config.yaml
arch: "inception"
train_examples: 26041
n_mels: 64
hop_length: 320
activation: "relu"
depths: [5, 5, 5]
stem: "deep"
max_precond_dim: 1024
epochs: 9.6
lr_schedule: "linear"
adamw_weight_decay_other_params: 0.01
Rows from block 12 of a small multi-label audio tagger, named by matrix and row number. Rows with one number belong to one channel. Each number is 128 + 24 x the weight over its row's rms, rounded and kept within 0 to 255. All counts start at 0. Numbers have three digits each.
After each channel's rows are labels from the 100 clips, of 14976, where the channel reaches its highest value: "strongest on" is what is common among them; "lies over" is the class under the peak. Only what is clearly more common there than usual is listed. The data: synthesised sound scenes: up to three everyday sounds over a background.
# r30: branch 2 reduce pointwise conv (model.blocks.12.r3.0.weight, 160x640x1x1), inputs 0-49
# b30: branch 2 3x3 conv (model.blocks.12.b3.0.weight, 240x160x3x3, transposed, each kernel summed), outputs 0-47

r30.123:132114108105107102107132123132119106114115088155145090116118139136130095165151092124148129126153183136162136131094161103146093088129087111185144117111
b30.123:154143144101146122121124111135112145101138077098128133117104145093133140143137134138122084155070122112127121135151137135111131110150118099173107
strongest on: door slam; glass breaking
lies over: glass breaking

r30.16:134110111135106123110136151140141175109130097142095162139153098156118118097113102135128139123128159094097145148147142163072101067123095070133167142143
b30.16:105182146121121104115127095150103126119106114125113127120143107137124162120157104142113148174157145105125104151115100086149166150142121120107161
strongest on: door slam; zipper; first sound: door slam
lies over: zipper

r30.58:133144136126099122116096132155115157146113129133101144153116109111125082116064112085141095076157138111085119102112116070110136128098146143144151136098
b30.58:121084115122163158096124104115129108134096138107201158141154121115138124120123131110106112158141133084129098125059122151128081137109136130084151
strongest on: doorbell; first sound: doorbell; mains hum
lies over: doorbell

r30.50:102124154135127131103146093096075160103134147130109119128177173086114158131201122125147117152141122152133167136159145098122107120147124137150106122123
b30.50:129172157163132128106100134123133116091132119151087120132108119140140135141142153141132110114143128114155168128142138132127125118134100173082079
strongest on: explosion; first sound: explosion
lies over: explosion

r30.21:122117091116172146145157131103123143151155116136162118133147190143083174141162103145096105116088112133126106157138133141127110197112103117108151141119
b30.21:131145191107134101144140168093111087139124106099125126143120176140132113083116124134092141116102111164122107104137095095083191173147136144108108
strongest on: car passing; zipper
lies over: car passing

r30.38:127135139161092142151111126121118162111104135135130121113167141128132146107174091119170083154114111104128077098116130190097105124151144108136148138124
b30.38:127116160116123123170120123090098149093145155147103162140118148171110154110129157116123122113151136145078113122162148111104159102147125180161120
strongest on: mooing
lies over: mooing

r30.154:108142150108119140145126123158158108122143140098102127198160122095162109107142139128152142121127119157142141130138145118130113125109083113122163143118
b30.154:119136134105145089076092134117082131108126117113130121122127148148124175113121122117130160158139118120112107118160140111144153128104139099089141
strongest on: coin spinning; number of sounds: 3; meowing; first sound: coin spinning
lies over: coin spinning; meowing

r30.77:130162154127136114112124144097162185121137121132108093159129133111106130160128148090127178104085144120088109111154079089117127141122149126106127107165
b30.77:113141129085127086114153126120142151105148094097162128117126109140123150116132169143141133091099142133077144119095144137119110141138172102132117
strongest on: coin spinning; beeping; first sound: coin spinning
lies over: coin spinning

r30.111:123132139120095112149077132136101084137121113147091104102092117097120141152161122117171118169121157126113096113111184108149124129141123129175123138111
b30.111:159128090093141110148134064107128149126149139142122144156137130181119108147141134098158121118127119178163152119108128154119165110146082136109138
strongest on: spray hiss; whoosh; first sound: spray hiss; first sound: whoosh
lies over: spray hiss; whoosh

r30.13:138133099120138118119106145103140086150105095179135162131141077179101092126117177114133124107175161097084077168111149146150116091101106096155138133148
b30.13:140151141150133137139133171155115139118115129124114112143139133114162131072116110089161095169126120090155148104146137122107115119121097108116113
strongest on: glass breaking; first sound: glass breaking
lies over: glass breaking

r30.48:161133095127120137098095169117151097124158132107101127158110099099146097107174115125187144159128161145134104109157121125174104147165138110123153131105
b30.48:124102102126124137146116149116107119106155152131119153108147128169158153116153128139142159126130140154116164108149146098119148166136136133123133
strongest on: mooing; first sound: mooing
lies over: mooing

r30.130:103196122117183111162149153096098173140119160118111103146137155131144100133148142124134124136117160121138122146154117136145163160107149129109123140119
b30.130:156110111109101140112165142068115106115164109133118093106128092162133119120125117124137172136119136161156165087125145124124130111146104151100150
strongest on: snoring; first sound: snoring
lies over: snoring

r30.65:198129105135129165160181129149089104080128095146094105149134145154131092126061100174109106132164128144152134133157166127134148144117106104098135096170
b30.65:117135141124119115153132136161127160125131103142120094098151077144149141142121175140152127171124160128099124088151129135120092112110185140168127
strongest on: car passing; first sound: car passing
lies over: car passing

r30.39:078136121123081087167104142118107105117122103118159114109107079127153139125066126154143150185091148186106152111106104159105126098105115137114103145120
b30.39:169123105107119089093139093125143090110122097134138164185129136103142083116128115157121153141127094104145156124102085126120150140108091094150110
strongest on: sawing; first sound: sawing
lies over: sawing

r30.36:169123182104125144127137119165127143116082143129095161133077176118091138134148126125098141136135125155115152140098128166167111156175113159117138125116
b30.36:109125135129132110099136117159129123154132135137121139108099120111137122162130160133079117081146146130080095146119125132188029109119139129146102
strongest on: spray hiss; first sound: spray hiss
lies over: spray hiss

r30.24:118095098122107127146112159128141160132152143151117125117175118125095111096110137120093071107118103122158125117122117118119119160149134158122147144161
b30.24:138128191138115087126130104120144145115128121137089102133092115164104188090142118205094137145117106159132141080196140114158159174131117158076106
strongest on: spray hiss; glass breaking
lies over: spray hiss

r30.34:168145105126138146137107102147131098174121153173157170157054130161132123146125107135131136130164155163115156153093113110155162188134114160146168114088
b30.34:139152174101116124112121107111084108143120108163112158154121110108159128129140109172129112099125107102100142083130150107145106128144102086117142
strongest on: glass breaking; first sound: glass breaking
lies over: glass breaking

r30.10:108129117139105162167153109096151176148130095116135127150098113135115104137121144118130107103139112121099146113109091125111133140127099127137119092141
b30.10:156133121157142113076117143103125099104116153094147140162133135147143131128148176184169146129126110145114161117114107124091142131128086091128099
strongest on: sawing; mooing; first sound: sawing
lies over: sawing; mooing

r30.51:132170098129120138151110094103127180126115147108162122134139111099163135111146128154145121142123069153127130098099106110124126110111110134129093105164
b30.51:148122117130106094137127120102113125094129140126097113175086149139096140150156133158138123107116121132136128123168102146121144094140096064129092
strongest on: snoring; first sound: snoring
lies over: snoring

r30.92:165159137124141104117156098138117171160147116145093114082109149100105166121083095116153139089113112121107141117134131133133105151120135123139103122130
b30.92:107107129135145146107131126150142138108134128123102137100154134102138131142141173119158119119185118100125154122145170148135114133105119062156095
strongest on: snoring; first sound: snoring
lies over: snoring

r30.33:151139087127109112092119116124096107153120127140154131140125104138125123159121135118187121113176115169096124153148143104163139160107132154106106162105
b30.33:092122149107095097128110136138116131099114072124116122123144095142124121115146168130123114158114161153074112116132096141117117156147139128155083
strongest on: sawing; first sound: sawing
lies over: sawing

r30.4:099154143167133097108124126144128152166113111141094148125107128136162179143119089132166078065092107124127159116136110127118162134084103086137104159090
b30.4:135100145142133140103125145131134109185105152170148158097163162131128090154120131135105114129144124141099139134117080080139082175155149113136163
strongest on: snoring; car passing
lies over: snoring; car passing

r30.75:143126160167118097152160144146145098123138129135081107106101165153099105098138099171077105124129152156142081179136094123097119171103116137147196162117
b30.75:130120204128138107139083133137109116115115140149107193115132072114107138127129084114112073158150081084138123141143145151141108112131081120163129
strongest on: glass breaking
lies over: glass breaking

r30.153:148123107112121160147128121124157116098108122142134133146152150160128119136162107121137103112104129123112131139105086151080122093126097126147181119134
b30.153:140134095135162129159136102143145158137111131121082149106108141076154147155116143082101133115170097101133090167116159080119164102140156092121149
strongest on: door slam; first sound: door slam; car passing
lies over: car passing

r30.108:177161106071110119116113161134162116126130116168094115103112099142116104091140148101148125141123150129150087095140179080128147080169162132141157081075
b30.108:155136132159135133104110178104137124106084169163139118064127128125143178141152117117170131105137126137130143096113156153120119113138142159123142
strongest on: mooing; first sound: mooing
lies over: mooing

r30.23:113175173129149078121182151162135102119146129120106139118099124130066095120082147111129180095136103157100163100113128157137197114158094166092118098108
b30.23:155167113164099103150139126144105124138106115161133128109083113099143123107138137123102139099142115108119178107152124087120175115079072129170106
strongest on: whoosh; first sound: whoosh; creak
lies over: whoosh

r30.46:131138174118134136098146129154122151121078112099091101173098102100131099126080121080129126107102094157144142118141115091114155117179120113114152132126
b30.46:118148111128097165150115127146073124081107087120118115152118114136146139155116163125155144138117096131123126136142095133109139133103128101110119
strongest on: coin spinning; first sound: coin spinning
lies over: coin spinning

r30.112:104114136132139123129164098109085137162124164137085159153139161148121166119146131147122090176082114102133181106142129136081142117145125131115129155122
b30.112:153141144094107100119140120096153096123144131148159063119122099150158150113132089118133143126166125120095122113123070124135134127138162124120082
strongest on: car passing; first sound: car passing
lies over: car passing

r30.78:137168130152145159132100137131121118111144188136088111175120141117127095112111094094164146084134099133133107095096123136096137181118113106133100099130
b30.78:155140101083121132142166109160117103147138132132144143132122099130144099124124100119127090167115132107124133188118107195167121130124105143092147
strongest on: doorbell; first sound: doorbell; muffled (low-pass)
lies over: doorbell

r30.143:159135151097154117133103134141131101122171131094136141105124166104100127089138154107157118094161116132093115109172141134133121129137113186136158177091
b30.143:143129145110130138108102092143141113102123162185125150090109162091109114079138110098128095103108117118124139122074137137089130103149128132148137
strongest on: spray hiss; first sound: spray hiss
lies over: spray hiss

r30.147:116165139114100130106149091115143123112151112093104097085127103107178124105114114082113136133120124161103164113149108120124133068123115124134120123116
b30.147:169166148138115115129118077134135134165086150129144136161159131106144139134107096145110102140131113132138143092127089110155102108085133125117163
strongest on: whoosh; first sound: whoosh
lies over: whoosh

r30.126:124118149111143112103128112130114153123117148096164100109152130147130136120155090134113134121108134107143151105138087129133111147118127176092101117153
b30.126:186104126081142138151136142124096074161109143157165121122140085129158131131128087177158133122130143095097155108106092138112100154140124156079116
strongest on: explosion; first sound: explosion
lies over: explosion

r30.100:105142109124132166157151107124138117097157170123124171165126139134114099085131124124148137137123133100146101136115131123146149143117145157126130136080
b30.100:137115099099127078136101129096071156141158107114115135143138123124105112134082095126144139091111117170104081099107097094137160119131143111088142
strongest on: explosion; glass breaking; first sound: explosion
lies over: explosion; glass breaking

r30.79:153130114103131157101145132117167126127153140114108112129149088139109143117143098142099126092103116122118115123113137120111132131099096117112127085134
b30.79:129147084143136137109138152110111113146140145146147153126110107121132119111131111129088094109116139110112166131144126130132188134106135141120139
strongest on: whoosh; first sound: whoosh; zipper
lies over: whoosh

r30.37:178116132137130148125127117136141146141096108118110118105087184174075146154092147148136098078127137152133113161165114117155109158119111132146142117110
b30.37:100155100127145144142123122138135108107141149120106113139118127102097128163098131145090112137091087145127164081114146094100140115125126107163125
strongest on: snoring; helicopter; first sound: snoring
lies over: snoring